python train.py --drop_path=0.05 --max_steps=11400 --epochs=74.7 --lr_schedule="poly" --weight_decay=0.07
Rows from block 6, named by matrix and row number. Each number is 128 + 32 x the weight over its row's rms, rounded and kept within 0 to 255. All counts start at 0. Numbers have three digits each. After the name is the row's rms in percent of the matrix's.
# short0: shortcut pointwise conv, stride 2 (model.blocks.6.short.0.weight, 432x288x1), inputs 0-95
short0.116 104:126126151143187124177096137097130109154169115120096087127131139071098166121188156199165125143125123144117140163128130133097145090088131171109149116060177175124150084103160126152160068175133160121174124149127117155122122073096115133149118155130145101076120043101121018136132105150120133120
short0.117 085:159252114138126120104110132086122112183119136134123148141116134093133098120067204144126152096159142128106142112155147159140123088139146147133053143105120193085117148156111100116158073152133087167061118105121129137121115141111133110135142114099141075149118176111176199102139079144142160116
short0.118 101:093123125134131165148111134161100169108143160132113137146175157171137149137155131049153114099157202126129189129084152104135127115069117130066070194153113128125108112087124123157147098139113162115034091160106118150178169127119120123183111120107140098164099121145156102123141141129081164121
short0.119 104:115133121116089110135179090130145143158127028111172200130095121153148093122168119131095113153158162113144131180100186132102117138104057123152090158092142073152086143090154177153118126136110113104117165131107105115112098133117154119146117075110120061100082129186048112140141115204093183178
short0.120 102:101146109109144084131130134110132147136126002113143122067164161168123125133144129100141209137145139132146110142084139143185129135143156124113164083148090109136121165094094156128120115165087120105125089118134109135156151152133080134068140123099132143141172163082138089097139083123106104146
short0.121 109:077104119153126120127131122110103189076080100138123173175136104133132131156092077148125099125121115145135145141153131142117053106150118130151098119090119117158114103091146173164118113113121050152100102114106159141160127106119159190111160053128172134097106169165104047128125132150123174134
short0.122 106:133120122105114109109164143148059161111117148102061113154150115132139128152127140127143126135117146140126113085117107147126139075147140134127116103146153126134142137139111105128128140116128172158109143115152117111107178131173053175108142182127168144179045142144151090107128136140193090138
short0.123 104:154097137146144167160142130166096171169141110112106123115074112094134135128110118170144137120131118121102171154104195172099111120070132140155160082145146153126170138086067132109139148137099167115145179145108138089097145136098069067050103092177154109119103161157103078170118182160170130130
short0.124 105:090140183064134129057231155109122167126151139167117109158130118093146086132159212128123140091000131201118131155136192163104088095128121174138131103133130150128123098122108122126144175150150064132168193111072136118118114147127161097133131156124164062129168102120159124141119141182098151203
short0.125 098:112090130115070146165094139117120114070082144089106161162185129128155122099114139130153125122109239132122183150113138106153102102113136100114094133135111125110129140130151078147172177164090155035156098137155114151102119111130159151120126113146145097148111154102168107138149103136169154111
short0.126 102:147096109114122105130115179096147093134081107091150188205128109167119086162132128123098136119045138154142121143110140096153191095106129162068077113136117150124118148155156113178166154099162125158178187145088110158129124099196140166107127099136173076105129151177167110055116103088156147154
short0.127 101:162113161175174096153091102121098088161168147118125087105123095121126079154165150132116157104120173135110131158148137086132072114139077123133171162140051142139114157166159079125120160116138147108107139128154202134161149140119076123102139120132143124099126104117139058139226150094079100119
short0.128 102:107106121153153122086081158098111127130034144123101054120158115113123130077224161168136107136123081129071130134157139076143094192086139195083122113136107150107159137112196111091136091107150155120138107157088134135126140091138100144095143103147112057151085076119137096153177166120119053121
short0.129 105:090097103140119149159162147108128136124105116124141133086149136163136107115141127147143140153124138108070147136061201148089093122125116053131217149129149143171130096142142079131162156136109155174131146151128226071085158092123095139077119087135163214123121174196176111123124110143137142155
short0.130 102:099156084147090117137129055070087135117111116159131126107220119155141071180126131106122085117117132134151159123155172133132072095196157106171150115102041143132237122111146123104168121140155124154086104130106107164124121154073106114124155078120132097113109134102163130164142151114142154078
short0.131 097:051130097162127116085105107104126154120130141078090140114148119103101040109101173176148149154173091120156150150101129136105101150133162176142144137118126133144139118057099098130144114090179125156069140155206138153113092137134082101114187118164140123157126164165121117116117112098131129095
short0.132 092:101142091105113123116107159117092167116078106070150140127144126132188087092187055090143131183093132114134120144106144171126139129109135162104141142130124091092174151089123088128091146115131130147160105142116140134146147140112116086110106095104120102158062108098137155104109183146119126141
short0.133 100:143098144160114151098088150178121121090129173159152135126129088109115145174082140082108148157160115101135145110155146057131235090166139126101062167152106084091197148063136164140117104062144141159136089168110123154086104153151105220127142128135151123150145110117166117059124112146118118167
short0.134 098:157119124146122127096100143120134063137178170165108067122150129126210104157156128136135135159153123156128154093057128131137090069181088125100105171153175116108162113144147106083122171112112075105136125110112103131151142085145081138090140105129162124136156038137153100097154103125137103122
short0.135 098:106095181102129170160115137158163156127155107116109159156073114113092109125172126097134134155119135136104170177078144090134061138176160137126133141127143136132166099124184091101163015145093121116165121130108130161083149098151081164094113123164150135119125098102129180183064198125146069135
short0.136 105:094110128173153190158164147145131172113130134150136112154129118106140144125185190148133096121150146108121130124145126131103097164125128196140131155147141206145121074016099158101077123145152100162110121122209136110154132152141177110116128118160132125089073117084096097156119093144114072066
short0.137 100:158153133142125129090135099135132193073116143151070161112133128113187138177145159153113167182125162168115145136108109053125145141124115178124095125161118150119178116083095145163133126132109104148150138077120124146148124131112154121102117114096091091054138096058111180140142120072088123105
short0.138 098:124113134171132138157132084162098143155136108134117161116118120144100132108140108115131082074156132128164138120145175128190167108106093159143104117108091122117108090149094143145141095168152173128114120115077099124157101127098139064128128138141109104162112098122130051146129133147029076113
short0.139 096:102135130120200188104117074107111131152117088181122121168117061143217153109147121149164167124091107141131088147126144153077119127086132154132124121120144137139096131152117151086163082112108157135122125109149088176155105111161090132073114108144069103132088145108152130131098114137102071099
short0.140 104:078087115113104106127148112161079150150109104135134150114115093095077130080139127147122139123178104091095150136158104154191067098068082135166093121106124142089115102080118131110149209167110109127058138111212100130141142098121058117118149058147126106091158217070141159117067118149145115129
short0.141 105:122066128088098118099146112162124063081130067130165135155126128141131155123113121106083101124117127151155106160125075164114134121124156179118119118095115085148141139116135110154135134144118126122139120130075128126191142145104144115156146155150129134150116114114122121155120106150114134121
short0.142 104:116129126128122117070150087122101071137113133127120131098147145116155107147097086179132149105068121063097125147129009151117059105136129118058164096108145119230066089123117168123137148107121150176137144136117144101210114108132120132132124078161182140115086149146147135131149127104114123093
short0.143 095:116118160166220098115123127095123110125111072138142130112147136149125124123165143160122163089078151142100083157077117166133156147111120095039127142143173159142114148106104118133150144092130154045205121137103163156135134173130089130085096106083103150095145140139118133134148091169097131122
short0.144 098:099127064140167167067121085105088144118157087160095085155121085157000133109159121198135126136124128130086080116111136143149148103134178193135133172137113132148144060104109104164089128152141116115146105157161072136105161063108135119142165124131130135126115128116158091136124167099132122127
short0.145 099:092129108130037129108127135083130151113097134143097127049109096105139106157120120137122169159113117143132073198111130131147105114114172117133135095134119135146165160175144114110151145140171163160154130152102117086140153095105103115135177093106087151134134214079193157128141144161074152103